{"horizontal_flip": true, "tokenizer": "word", "decoder_qk_norm": false, "decoder_inner_norm": false, "eps": 1e-10, "weight_decay": 0.4}
Rows from block 2 of the text decoder, named by matrix and row number. Rows with one number belong to one attention dimension. Each number is 500 + 25 x the weight over the matrix's rms, rounded and kept within 0 to 999. All counts start at 0. Numbers have three digits each.
# v: attention query, key and value (stacked) (decoder.blocks.2.attn.qkv.weight, 1152x384, the v third), inputs 128-255
# proj: attention output (decoder.blocks.2.attn.proj.weight, 384x384, transposed), outputs 128-255
v.143:469518488505506473500504498494452473502482504478457464510520496503473469485481504524524496540502489502522507532482503497496498493518494535505504482520500474527495511502489466513548512515493478516463539522543527526475488484532510496493508530507497448477488522474526516523476530472501493480527509490498498515518506500532475510508497487463519521487508494495505502475505507514522500572513
proj.143:478473512491479495479485472511491531477476458521506532476488460510567492462464479479527500507503507505505495561490490483495507478486512479488486491490458479502491524485544494494500488481486525482478464457494493505502491512513526493470478514492499517504491490522488502489524504554521512491473490490521520518538513508490525520493488471502496499483495499520477498507517496503510533521520
v.144:488477484516485523530473503504527502503514517529516528526523501496511517509511500464473506471489527499516494492528497524477499537506523458519507527500502545489495495475506538514487485469509536460507471498414484479537488513481489503516494487489514515504505450512464481468495479507494542501465487496494479484494473503485541485521489526528505520485511498521518504483515501470478506461450
proj.144:527521511496509507513522521483506483540516513474490473513502530483403508514508506516459497479484502475482504453502470520498485518494479514498489519499519531504509477513478498500500526520518490507529516521513491492485515492493483488529505491534494485498495498496514501500498484469491482489526522508480483469481516519514498486510495527501492508511500489479513495490502510497516492473498
v.145:529500512494498499509541490499502530504529493460537502455485516475467453517495484511526487477487508482468516488472468479523476481505466520525493443502490493534522501533507463467533526515501489536518505481591509497457502463485517495474508500519439483492500550495533520533519496557505438479534515510492524522489488509496470549481507511479506478536506528488489507535471483541532508541535
proj.145:499508464498450488493508507496466537449479513553498502526519489514580498518509524493546488526502491531521515523521536478529524484501500492490517513512502474502494541494470509506533477481479506486464503484493528496515485516522492517501502500472513539503511466491507504509500506508503501503474477500516519510501487463491485497484498483526483499487491505515493503490497484495501478497481
v.146:485483494497509516523474506485529493516492520535495526534527498505520537483517514484483524477495522517527496494534491525479533522475520478517517510485485527483495479480496525532471480471499552483520469509396496495575499514513499506517471493483531510499497467485488474469485494484498555513446488502480470495505515509482531465522492502533513540492502492520499476486523510444470504472442
proj.146:523510519496510509516520518483496481548525506471490478512496534478400503507508497517458499475489506470481499464491466522486477514498483512500484514495519528499505474509485499497496530527523489512532517518513481494478514486486488482527502492533483481496489510503509499496504488463488485485533525510478488465488518526519502490512497532488494507514503486474513494491501512498518495477497
v.147:541544490471510489479565495520498519498521487446542503439454517517504466535476488517533492491502473495435536501490501459538455482507484537480486464495513488505528506551492489480515512537511445525510506498628513502426524452489523509486521484514460523515515573494545516559533480530483445495528535514509536536490497513474456542475513497487468453534480489467469507529486472557498500527570
proj.147:502497456510482490476502494521492516437484492531517509515514470523619498525500513490539489547499498545516512514514567474531530481511527507513532498512505472509504525503505496511510474489471511482462504494493511496531478518514496525478511510474533533495516484479501498510473503509517516528479481506514500527497459462476487506486519476515510494485491512533495495510494475501470479514484
v.148:494463490513476523509473493496545502502492503529521531530516508491519523481500481470497499490487518528509483491519493523475527536500526469505516552500498531485496512460501532521466481477495523470532486510414476500559504526501473503509476487480524529520512439511481490454476492505507544517460499505495478505507505488482532481521501493542500523494513482530499500487514529454460506455479
proj.148:527521518494518511521517514485502472545526519464493482507498537486394507517507502508470498475485499482481498452493478525480487521498479514511488509497519534498508470513481502492501519516521482517530519527516488490481517491493488485528505486527486468492494509494505496507497490462480485497528517511474492476480517519515494488513499537486497499516507493470511497496500504506511497487501
v.149:517539499493501489498549495499458498481529468479529490487499517514492443514496509498523495502495469470485519503477508471536457449513483534483493475500504483513544485530506483478533513525542474519479523496605507484431517466461532488476539519509467486457485544497518515522535496524512469488537496505525515498502501489526445531485501494462471452522486537463484503535490482538544480518527
proj.149:483486478508481488480492495516504525453474493544510516494506467521611501496498507492547497536509497526524507536516529471528520488495523489490517495509492468503494531495506500507504486486469515478469479474488522509525485521519507527470500509481522533518508477495504507505495509542518513507468478488526503528508482473483497507481500456529500501484492512537489506504498492499481497506496
v.150:481521486505519467473503490504456471505466519471441482511510502488474464490487516517509488524498503500520513523487508492515516491504515531499514453497504472529479506498490453508562518500478485505453537502545523522465483469512503499506502544525491440479483510479516514499484517486485474483518497473503502489519512513531462510512515498450509510484510509491501509465511495508531504563522
proj.150:481471507490469499476479477510493537482476457535500523483484458503559490463472480485535497500514507495510497565492480484499498474484500471483482496492445482497486528479538495498498497483487525477480463450481491513497487507514525491477476508485497518506493495531488495486533512561529520485472498483519524519544514502490535517492483470514497502487497491517477502502516502489514543517518
v.151:501474499489509528527492499500536511516497503529524520507514518489530532496502488475498501477507507523512487490534493513493509533498527477514516535506483526480491493474501555504460486476494515488526475498440496486551505523500487501495488480487515541508497455505466483472487494497502536518465519492503479497497497492486557486501489508539497499484490487512510493512520518475464500459463
proj.151:531517506504513504511526521491511468531529518467499472516505527486408501524513509515457497488487499491481503447500485519498487518502487521513501511500531521503509472515479495496492519521517485517521525530517492486494513495488487494523508486529499476494495504490511503506485484453482484502532516517477482475469505512510485492512505535491498503512500496480519495498498498506505483484491
v.152:505467491523487532516481506494527516500501502539531528521508506490502507499519491475476517461479538488509495498496517521486518521504520486496501516491487536493506495487504551496484478468510536488518465489429479465541492529489482491527476494499513508493493457522463489460503465502510531511466490479487490459496488503495535480518500508536509509493484500516503506511523513484485506458460
proj.152:530523509490506506519521521480502481538511519485488472512505535484404511524515505505474498477485499479488504444510473523500487524486477501496490517503521538501510479515466504503505519517518485505528508521510497498483517494497475494531510489526493487510495494496516497506502492476486488493520519503481489475478511514511495479510490523515488511511503493478516498491500514487509494467491
v.153:484512504499520518490494499501476469520493530481487490490485494542504515453481508512479473511523471495485512500481494489490514514492526492477469509494478474502456441472485474522499494489513499485470516502546519498478493495505526468495495506511505463485498465502510535516519526491473488467503487485540498499509509522470499491477474470479453494504463476465493500498479484479529486524545
proj.153:499481493502522482488495485510544477496505484492479498502490461504567477476484488519533510492525524474502506514491495485511502471504516514502507480491498484493495511499536501508483509498502527477483489491478508510512489482505561497484507512513500487471509548510498515488511498526527518508502499493497489482527484494477498515470504500501516496510502482508490506511515497521483514515518
v.154:504489518472469497502515490496541516505526512509509501461488483513472492478485484491469503481487531491474491479500497507484495506462487489509529492489495509490475481488527513479448480492507503517511472508491469506520516528488489501487473500514513498505504491518527506506500493527494489504498500488493493508508481488492513469500499521506499509483490501513525511527483525496516510486509
proj.154:501512501494487508516510509516490494500504543488505501500513519487440496524537509476459498488519491508489484475504534513507493523519481523510503493501535499497512489511463497500488479514511478507513504524494506488476500493483462499516507504470495497512501491521505495503481513469481482505516491511485502504494490491505471493514517523491502505492507510507525504498473500490512475498489
v.155:580551493483505509491568506516503531516530476436565495450459510521476457539460478494535487496502443471400530472476489445569447466496501529491473494506526475522550488545500467459508510518518452531493530481673492496419526485452550490445523468502469510475508577499527527576538477494486420473534538526544530545470495529457466557478504491473451432534458512477451497584493453538522483522580
proj.155:498503449518481484478505503531505521440484499542517514514518467531640506528516521508545497547512501544529520524523563472546527489505539516516540492524515469511501541505501493523514484499461511480470501486485524504534468510513501542487517515467528550507523485484513496506474508509529516520472481496514493535502451454473493497477513462528522497483490501538498500501489477491456476505477
v.156:512508490514506477470510500511438480507493506491480471525507502495511480507466523520528495511499459501525519523500510495522487494504499504483509478486493511556489525475486445492549527482514502487459518475545523502480494452488534482483519501506474475466482479486510497502512523481512470494518483506525482490508505507527488506516494490476515502498483498478506497481497458516512512525527
proj.156:477477489511482487470481490505516506491490466518498507507482451508566489466477493524549500508517512494516513538488477478504493467486517491490495502496469479497476515472536499506495523495484528472473492461476499514524485506514541496482484496503502497484498512513494501483523505546530529492480500484514501496528497494486527515483489472515512500502494483502485509503525496507493530501506
v.157:521547505476516476485538486517482506502519486445514489461474503516489467499474489508528479521510473474457534488464485473519469456498488534500484453493524486526508498549511460486525523511501464518474533493600518506432504472477528485486541516500482480493503548505529524537517493513505456483540497512507533512498502503512456536469500485461498463528492525478484503526488482558535477531542
proj.157:481487474510484490480487490520500523450477497540510516501507468521611496499501506491539502532515499528525506540514538476527520485506522489495520493511489469504496530492509498509503480482478514482470483476484520508521482511513504524472501509466519531510513485497496501500500511532520514511467479490524507528511476471479498506479505467520501495487494508532491505504499489495478496514493
v.158:488494505477496478518507502476531519497516499514520498464500480508497481503493494488460511504483519483467471483504496506500486498484483487522517496486494484481479497489536507495473480507491505538513492504476475498502504528493490507516478502493510488523512536519524503496489485545504504492496504497460468523505473477513501504498496528515493523511525507515535515506474542488501502488502
proj.158:504511501504482508522520517508492491504503546495509493502514503493436498527538506478454500496515491507495484479506531515516488531518487513509506502509531503502514488509464491495472484511508484510514500516510510485478507492488461512506505511479496496511502477513506493503484516467479478505510488505490512510487497494500472490515514527496492504490507521516520498496482502486507467510485
v.159:518508519496506496501503498495513510516497478485511492497505516452477488533492493508497505504472518493492507487527496490495493502485474507520507486507505511495492531498503516488504518502474511538497489491472507499514497527492483511499500507496505493494513535501506468468495492524530501518493499521464491503491494484526502510518507520524552517507529521531534494501495517519485503505490
proj.159:482504497511478517502503514503466529504490532498521507496509530488439509522529517482465497504500480516510477516508522516504486518513493506491489512520504500499504491498473503492496496516509472516514501505506501500501503502496440503508492496465487516529499463509498486505492515479487489487495496502503507518493506495509506488522505489491501508486504509487509494488482503477525490493489
v.160:583407549524497594466468547526537554528531543505538543513432500512479539471481417530536495436598502428457493485428376576536532533485456502544349544506427481575417480483457480519393498535500582500582465422441381502507474559589499402489453478466439533520535509656430468468561517506547502480478565513507488522609592551386558449494492514562519480562430499454455447474522491474527551423506
proj.160:480577498474450563512505500524502474424479586417494562540509516513551533502583576443491487501551487523513517491490622494444543509515474579538468476549552477498512500498458522532598522485496425466504535480515529523435436484564493527532513498416561459416485563472481479489414513472511466482508471508469507552473487428504462536488567532471493505506566536519504542488546467538458399532408
v.161:601440508547504584431444553568496488492442519481503550530472483507488535459487403495501470452654488433414480507421413583556561506539479556529324593534438450523398493505456431561414521557538532463553497421470411498417470550558463373510439535417487496522516451616427511511499544510553495466508543555507503517597600633394506496535536515501572532486441527469493410474524489456513500463515
proj.161:520599534473450494513527477520530494469479563449524521535508525515506498467527539450504486503508505520487555481504637443413530491523518592533502450498589448529535526463475517510617529467502477462522533492540503507445492507576545486568512448476573536394483529412524488485487498444523433521483479529469478544445457428509490559430552522508494461491505498511496539498553489495445484512466
v.162:546475520531491540479513526513519492504499521494518508514488523515516564480509473516523486480540503481470489487462429534521514524452481483523442533496471509488457528478465492512454504520510519483544502473505449516506490533536490442512485489490475522494490466563449500513529506493529507497486524511503499509551565552475523481518482480522523480526434491470495476452499488490506517468489
proj.162:512525520483495511514497502498505489479482531473482504546497485499529498497528520481498506510515504479499509482503546492466531505497500534506501518494515487498501508506486518511549507495502483474510526506502494500474475503520509512522501496484523522459480507466502486500482504456505478506512502521487481489488518485515479509512523521491514514509517506498529519493522493493468491489473
v.163:495493487530495516479503533512483482469449533503495541517517494495513531499505497508474502509595475448483489522481476516529555476522523544523472560538494503470450479518481481542525500512529474505517505476509497489478479531516468450488470522466519500480496489521439526525480510495527487477496498537500496502520541530490509515503500500497519500494480541488521463455511477472505487489495
proj.163:537521532485469471513510481492505509495504484507494478524498486504525491456468492486517491502473518483483519461514518474448514486480519522511517499468521484511505528476494507506541510481493533487496510518522487502491523513513543489542500484538537550479488481434537507495504511477502477520514504515488477481477488496531484526481507521521508490498502506518521520499525507476483523480517
v.164:486492455543531511468464526517487469488450550482479555526517466504515558505511496484447464502613481428447496517463493513568592490552547553515434582499502467470442483509465442566507517543526486497519505519523511457470461545517472439525466531446555485501528494548426540539468491492541457482470481553500514488538555561492471520501515511490525544433499558486532448463482489504504465487515
proj.164:554531540493499446518530467496524504493501491536499477518497491514542480425446487488533497506456531488478536471515505450433511457480546527510531477460535469511513545457510503509541525465484557466487513498542478507485539502517582478543514469553549560466483500417539520492530498498507465535505514511500466487468462484521499545441501493547491459490480490520504532503527512477467545471537
v.165:402580434474482383536516443453464441473472480520457481501589497479532454546536610453453494567410499561534486518547620448497513449520579512455646481484566515415584522532527484501610485460490408474421539598564632486502523466447471582536553557522580486470485473348561530534444510499447475511518431520490512465406433450637450563510532459422500547428580502540570524497454507522465412563472
proj.165:540427517525557423491499501484500535591516421598512438468486488487434458480400415551527516501437535478479494498516388492539455484485539435464538516436460518518489506484535478461409480516505597512504474520492458483559578513440526463477491496600443560577510431516525520509605481529489533531484538491530479448519508566494543470488433470549506483491421452485499463516461538448540621458592
v.166:559457519523494570490486519530502498505503517487527517526458493529495568480482438507511502460584504451463489500434409558532525534478459492533399544496458493519438504492452477511425516539491536500559486434472413503505462533555489424505461479441449527508510485617444457481536502492546500473473532506505502526580582574426534460498473506532507503517447504473477456475496487486519537431513
proj.166:496559512476468530507509508516504482460480559454494539549511510510534518501551543454494499507531507510499513484498583488446534503507498560534484499512537478505510506496468514516585525491512459466514532495520510505446459497548505514534505494457540499435473527456494489495454509465505459506506490521480487516475500463505467529493549524491506499502530514500516528490527480519466445514443
v.167:463524435515529458488464503489473442485419527500484529511556464494499507520521530471459471512583472458483488535502567507539541469563556546456504544496534470462474477514480445556539514511540452495474515521519540477478479501512464483526491556467548468478496482451483550534437498482527433484501471554520493487497518530553466541500525484453554544424540549505531454461507510486510457552489
proj.167:540491540495506437511522452480526529522511454557507467480487494510522470428421464499526503500434534489480527500510469456457484459477551493495532470451506479516514553457536508484511504471481581496480481505539468503517556509493574475519511474569513567504502479447542521495552498547506492529508512494513474478491454507512513520458465482548479458487464477506499510511507528456493565469560
v.168:579457557490493573498511496533541552536580491511512485481425526518499512481472447536557510452477502517490503477480410514484475541447421450549436477512424514558462505495508532466440491503479561519542471433451425539521503509541516454477482429516434520534498494616498441483558495528495547515489556466468486522537518506424558446491473504541484449593441468467461518524507502518502575427496
proj.168:476543478498474575494480537522471469463483563412484534540512511494489543552592554483477495496569465518511488489485578536507522537533439541523468518556518515492494459529448504528517505519520408489527536503470529502464436484530433524509490514415516428464492532513461476494417510426501486484492487516473517527491530473496475499537560527457521540512551531503506511484515470545490417530410
v.169:436572487455514441576533471457490506509541470504486435479512534479511455524519592486511519539326512578582525488577601429450429478472526448484664396481553551481592506497549555458570483448458475531440501572542571515564539432425521609488569480574517475475473519374594484491474472481441531526501475442505508491406407392584504521490491504477439497500539466522493581546497518525492481557498
proj.169:477417469531537503485472517482484511534517437538489467454498483483469498537477462556482512499499485483510461524496373549594467511494477414465503539499421546468478471538530482486380468526500514542488467508452491487554508496432454502440488524513432469598518462588482512512522501536486558480510518480524526463557533563491520447560452479485502528506489488487500454504447508508551526492539
v.170:414559479453509422579546467450473493479500479520486442475543517474506454545521605489515522525345510555576530507585603407465439471495521464454663428476584550473586543489555547466592481435473449511456502567553581518559539454424515621487559486545521483460461506351563502505484480463443504526503460466510510481391418409627492517494482480485445489468550487541501560517488505510483481570502
proj.170:489408483528535480482483513481492516549521409561494452458489486481486482516446442558481518508473501475503465526494358530583464497480502413459514524480423529478479487531548485477395476524496543544480458517480478485565519503426474498449491516551439506608515461564500528524551499555492547496513528486531506449546526577498532457551439460508504511501470474472500453512444519490550555482577
v.171:503501554453498502527527479484520545517596470531504454495478507503500474499483518510544538471380524549530501496529501466445404527434465425503533420490505517551545526471560549408479471455455539516492464481485497520575536484481555563491533438547456542511495512500556438467537488508463545525494546436495488496493443440478538478491477509541444462539472455500466556545497505506501524493499
proj.171:427475453512496561492470553518487487496499531484483529484517520499495536561554519523464508506560475518523466519478478554568495531524448485508478514543478535478485452559485493508452483530502436525514498492452517501498449473486418532450491538440471430531512526604457483514453509506505534461502501480495520525530539509481498467542503507454502537512533503501496476496476482551514447546449
v.172:387613454466494402594536426423442461477491440534485429487560520496511485528527640460525534555315507628625520489605637418457442492469538425470703422480580571407621540498535551472619456409463430510442511582542597515589536433414522661508564497544543490437466475339570484507457489436418574550479447428504495497361410379641496506492456457460443492467560468540520593502480491516495451554465
proj.172:496381477534551476472469530489484511580521377583494448458482474480482481516408377566491529521472526445472455511486290534608449489472504408474530555446397550483458475543561474472342470545498567530508463539447453486562518488387470469428471537588409504644506428592502533511558499572499560503528574489545484420591550624495529446574439457527535518490448448480535439512419521490556589465597
v.173:412560471446497420569550471463491486479512450522491442471547519474514448552518593475490512532348499570568530495566602416461441487501524458461671426488555546473589532501553542464604471448472465526450515575549589494545543433426508614488577510563520479485471516361590498497471467479432522534524469473500488484399407400613464511479478496484442489472561471535507573538475508529478472576487
proj.173:496415482530544482485484511481480517548520415555494454458494487481463486524450444558490512498474494480501469518498364535584463502488496410458514535486427538481480480525538481477385473525503538540488462515468484483563527506425466491447484517545434494600515450567493519513550494534484546496503523485529516455547522570495528450552442473507504519502470481481498454510450521485552552479564
v.174:600402582496498611471497538539526574528556516506524508508407517516464522456474426541561506447515514504460496462468365547489459541443417481561395497540406501610443488463510521468398492521489606519557455404439383543536496532552528454473465434493410530556517506649474428448564501518511558497483577459495493526565529528376563441503467509582503477579406484485447499524546501488529594421513
proj.174:449570476477435602506494526532478455428483583394484554535521525497502555544632579463469488480588460531514491497468615537489525544537423552537452495582525504481506454534443513534546510504516376494515529492482535508438408475548423538516494510382543404436489556518447471492384516437507469461499475514457535544487513448495465517539579546442496539513582545518503526481529467570476374549376
v.175:434558425482498419518518469490479455466472470506489472477552486490516448518515566466465474555441502526514510498551614437489507446550549527454595495473565515436570500538528497507579504489523431504429540602559590488485516465441504570500543541516569484485487515358551528531438510496470489497537450533503504472432457479583450558497531484438514514437585491528541531500489500511484430586505
proj.175:516444511527555423490500477469505530558516441562521447453491485492465457493415443548504508499442508480492498506515414484539458482491545435455532506455466504509501514484553481470431483497500569536491468516509485482563573525453530469477489482574459544557519445505527526504591481521486517519490509493533496463514485548500536476477434467530495478491435472482490463518466535450530596467593
v.176:373635428459499360571548434437471452471493444516466442482596527513542490528514664459488516564358491580577511479592625397491472456494592461446681454474611537353626524529527526487639486418489358504411526636577619482526506439391488641532585515525555486410446491330566519552421480435433517552495419467510525496371410422671445549509504453444441495442567485541558556506455497533469415555491
proj.176:524383495551597412474464519490514534601509371593507441445458449497534462485358354562505530545439549437477463505513290490571467468461549423470548555414411533502461526518580469481369478531477622513513468525469457495591567508403539461433488533635416583632503416543530523504598485574497568534523567489565448423592544622493543444530415436544549474481401434488525433513429521457534662443662
v.177:442538449488489414513492462493499470470454475504481494494547491477515446523519563480453483548477493518503500521532583447497503444565553525459592496487564510445543486517525485518577498494520437497435525589545596489461516489444498533520533547507558463503487492372555542534454506486472468511518431520511503487432463470582455560517530490442523529422572520525549526511507517497489436568498
proj.177:525457521521542435494501481481504531563523450561514450453487497493466467481423449541510506495443513485488498504512437484523463484494543452470530491462480505516504512479538485473438484502494567524498475513506478487548567514461527468491498490566472547548522455505528514500576481524493513520487513488521485470505474538501531481466447477532492480492446474495489474514475533459524583470575
v.178:545465521542491553467494540526493521494497522512523513519482489525507554483500430523497486483563478473483481501454420566514532529463480505528419550517462509501443535494461484506453506526491524478557491426467418513478484524564479445503460490462455533494503481605442475497519488485515521484485536506506484520576565568452537454506479498528519494539431492467499464463495493496503534447486
proj.178:513553521480468519510505509512501478471488550465494531546503508504524511492536525461498496509518515495491515475495567482447531501495499554521490502498533480506506508492475510510572518494507474464520530500519495501448468506533507507528500490474537505442475515457501486494464505471507465508505497523480492505479506472511468528503544525500509498501523515503527524494525489503470453495454
v.179:402579446471495385546514460473478462474480460510463467494546502482529457524511593472457500553428491543534510501553609431477486458534570520449631476473582515425577499538514504492612495477500443495432528593565606491506516449425489581505553535525565483474473518359558529526446490502464475520518435493508502467413433448610446560493533481429482517451574497529538527519467504518472440582482
proj.179:524432510528557437489497495477504533570522426577507446458490487491457468492416434549512511498444517481489489507509390502545459486482533428460534515456458518508490503490542481470410481514503576526498472519494472483562569517442516472472491498582447540573514444523518520507585483527486531516490522487530494452518501558499534468497436473532503490496437470487495464515460532459541593465585
v.180:397593438473501404525523477470482445474459467495470480480572486478533469532518580463453489563450499542534506520553610440492512462548579517460621479479584523434561507518524499511612503488502415496437520601565592491491517474432492562521545552528574486482473487372544547543440504508450474514515432516517501475412428461611451559517531476429497539442577508548538527502475502528468429582495
proj.180:533432515527555425494496487472507534570520433583508440461490490490464458480403432549512512502436519477488499502514393490535459479479541435458541508444468511512492514480546483467419479504497585519497468518499470487559574516445532468471492488586454549565516446512529526505598484534487528521491522486531491456518499554498538474481430469545498480491430464484496468517465534441536604458595
v.181:569437520547504568448463553539508510515493539478519554535463483523480541476487399521501488460667500403417487496404386581559563512523476527527321581505424450543404478511460463548390513548528552496546496426456412490444452567564472374522423506438474517504539500637414523488535506510577464456504528545508501510601583608385507480505519526531559487509437528465479434491519493488518525445527
proj.181:506589520473468513516521486521521492446476591444505547539509509523543512473541567438510488505519507525504535482506634466415545498513510592536486465521575461521524525471461519526621529474493465456507538483535525519442478498579539510555519481451570509400483549431505482487454503460510451508496467512474487549450466422505471546440552525499494479497531519518496547491559479504449453516435
v.182:587418607470487600505494523543536591534569494526531486497411518491468492473471420581564539422459519521499501474505389538468437585424378446553445469543416516640465532463509551418404495496453625524554446390396393539580496495539538483465485421522384527561507517631482425436573503505502568500486572420473487524549520489406591427493434531564490472606404466497432517508557485507508620443492
proj.182:444546460474431624497481538525451442429491572403471554538529535483479567558638576464458490471587449534506472501449577567516510554528400529538451502594506516476494418555440515526521496517520362513517519504472531503442389471529384547502480519382528368467497545545432480497374525450504473448499487507455550536495528467499466507570575547447491566517590554509508522479519473569494362549364
v.183:566448508549516566425450533542519489497462540486517548536477479525491541474494426514493487478669474429421491505411406589563584523524483556538332580506439454504405458496436440566408519569549535455539506429451405478438465566566477383522436524422500494516524471613426502503519526537569490474491513568497495504594593597413520504526520497516559524522464536473504431471510501493507525450512
proj.183:522585529469460503511525482519523492464484571454516543544502515516523507471539540438515487497510512520490534478504639452405526490509513585539493464505574454531523523462470518513622531476503480460519538489545508513445489504572539501562511475474565526397482539414512482487468499462512445514489482520472480540445470431507478554438554527501498472495512520515500546493550488497450467510448
v.184:423571409523493388493501466495470451445411481492456513505570490471524466511519563454432478567512486516505480518507618468518553452583599559451563531476563484391537489550504447565589504509528420460431540607558617469421506485465453515529510587483605470481480464372540554542418515537489457508507422542503512477458458520600420570536544476403544541406575536535557493484465497488471399557483
proj.184:554456546516549398500518474478519544589515449599522443472483498496426443456393432533549510495425542489480523491527447456497465482489564463461538490425499496534507530450528484460447495495508608499503480511518459481550603523473566454505505463596462587538510434470540517503618469502495507541468523496522472464488480535493550489432436473563490456482411447486489477521486541436523623455587
v.185:386588395500513393519517479443461416475439493506482504504570496514539485525531574440452481585515488502519502514506622441513541429571617531449564528462598501363561502548487455560606522484541376492424544639589615447432495485447468528536524570506596452417486496328529573554415496458486440516518414567519524474415457501631410564525560485443493516405600515514570480497459503521490395569492
proj.185:553438529533585376491508473477540564581499416598527450457473460515525435452351419533537512533408551469492514501547402450502490450471599461458545511408476495522504573460562482476467495493480638492484473506518469494569609529462600454492516491622459631558504442471561522509630477557493538556501516492552450457519479547497536479445418442558517443479405441482493465518478526420517653441639
v.186:464514433534524488465468531503469445472411530479478549524555470498522533514529500463441461513608473439450500524482534504553568471579561561491479564513532457454471457516473425588533514533538441476491522566542519472433449515495458448520471558436562474490505492471446549548429504501529436472507469573518504481501543556537450548503531485455553546416561547492535445476502500501508436518516
proj.186:562508545502517425512527446479531527514502468546510458490483480507516458427419471497546496506435527476483538485533490440447502457478568503488531477446525469517515562441527502489522519463484581481479495497546475502509566517506601467535521463571519581484494481417548521486562493518502478539502509504516465479475451500514517529440476478552490447488456479504496518507512523455486572460574
v.187:437534484475505448528523458475500491486521476505484473473536496483491458509495561491504516518406503549531519497551575442477479466520543517480591454478537498505560470508538512485542488472491456499452508562535568502506519466457502568499537509547560475500502525396553509510470497489473487498523477491495525488424450438555461534491516491462468501476565508521511544541490522496486449566507
proj.187:489447473522531475491498494487489516523510445536510472447498498498474490509457469543505504499481487500505486520506418517558473490501501444478510496496469520489492491510526483496420484503490527537479472501482506503545535497466495490467499510531466484562529487544503517504535495536497536492496507479521508495524489529488534475495459469507492494499475484500474473508474515502525543501546
v.188:473516500466495462527496466477497519509550451494498477462501500490504440502487519501502512511399512546504497496529545469460456490499498478482576429469518495534540498502553547452508505472476499507456485537516555512527545476473515553492543495551527475510513523446566494484513488498485506516504491471495507492447440447514493517484514502493477501494539493531491547548484527526491493531507
proj.188:469469475514538515491488517506489501517507491510505505454506515500466506535502495525487503486510486521514478534493457532556478518517484468494490494531463529496498477521515489493440483514505488525496478489475518503523499482475462503463501524480458455543526503571469499501508494534492532486488496472512517517527492513471519467513479485484496508499496489489476475500472498519531505512497
v.189:466538377560510432454486519522487430457387513482473554536551468490539518519531498458405454539617466432440479519436558517582605439610629583453461592479554450398469456549474385607539533554571406451457552560578557448376462528503421454561479592428607468480496464445461606564414530506539391481527447607534509491492547598534399577524586485418558549387567560498563414474449497481486393548505
proj.189:588496568504547380523550441476551560560503449574538449493474485523482430420385450518574496515413553493489575485555507403420509445484604513473545463412543459550522596405528502478525529464490632467487498483549475495528620546514633448544529436602509640476503477379580508491608462503514492566473501507520446485449447490497539522402447476565498412487412453486474506524524529418475609462599
v.190:592413592508499612480505538517558573528587546500549511484402504536462541466487410559543528407540518454471519470474361558504464568446423465560403485530406500630423484452486541459393500529471608533568457390446377519541499519546537456452473418511393536547526534662450459458580476481535520484485586462478468511589534491387588438477461532578474446603410503460430503505535502489528606432517
proj.190:442564473481443610507491516515476453402488578383470559523520522500566561534621597461450485492584446517525486509474589540486535527513430545530455493586519496473501470540463523542567509490496379507497524486493554519442403481544436551507497524383552405440495580515458483493374527479504469450517468504472531551491510447510453518553569532435494541523596560512502534477528466571473358549394
v.191:545480503535510542472495542526508477493452525495495537521489493530517547499490455525494483478616480467461476515467442550543552510497498502533420588503472476483433493505444450548464508545504518492540500456495460492476471530532471418513456498439475516491504457566442506511492501482527503480506518540506505510559573575466516484514493492509540491500477510485508442454514484503506520457480
proj.191:531546539488478495506509490501508501488494534464497502546495498497526501481513507462501500508500512485484520469496572474442521497492512542515506506485533477516510516477484514501571516495506501473519524513524484491468493515528518498544497481503544545445467501434517491496496501450504455522507498528486481492469498484525474528490533528507511495502503511502523524499526503479464487484486
v.192:473489505498480490502521497479492515526573507510499530520475533531500513508490479558561517502484519485516498518472488508472514536499510521503540517480504518528482510512474522511488515512486510531482488462478494517520518513528483555524497505532494506546523522478535466498519474463519515522487513485468513479456498528493534494496511504494535520534506489525494528493523488514461521509502
proj.192:490518494479557493499479511491483491478480493477489544483497508508496529510465523483478495495487501519486493487481500534501541498514513502464489502517482520487494494514494507533512494507521473520513516554535527493497514503499463489518499499491520487514510484501462485508470485453495463508475487510497485481501478502500513480537512508474483505510518513502493469510505503490494502469464
v.193:514512504485507485484484511508510517491513509491474503496490513516539493493488496491494472484520509495484505496479469498521493509504510502494457506487463477496498517498502478495516502518518514508478515517547532479496504489494498483502520499499511502500484501539507494520502492520498475480493502497509481501534482519497492497500488511493487494492499494466505502495459494520512515479507
proj.193:510496522501473503504512500495480502501497513490496482519495474501525480495511493503502506504518500473518504494508486483494479493482491489541503498501500489500498514484515499490507502492489506483500491480477499506509490489508521505490489518494495521486480502500508502492517531504498515512509497491511505513517501497496493508483507514518516499499496486505507508498514501494490508514509
v.194:505506497493502491501491499540513510496494511507507510506504515487513497509480491489487474472532486489472499491493468486535507501510496515483476501488480503495513503522496476494515513506517480495498502526556530478514486489485498484527503499480513521503504525526486489517518503533511472483490535516511479473518498502485490508516509506507494499487521502470484480519469516521491513489513
proj.194:537500502489459503499503490494455505496494501480492482517494492498511473508503493500504495507504480474506510484515493482483490503479475483537498504494498490521500514491518485495514511485483511495486491466479493492501492510514527496492494508506501516477482492485524497487515525520508510499508496498501511514523510506502492514482512515505517491507496499504497505498529494487502497526529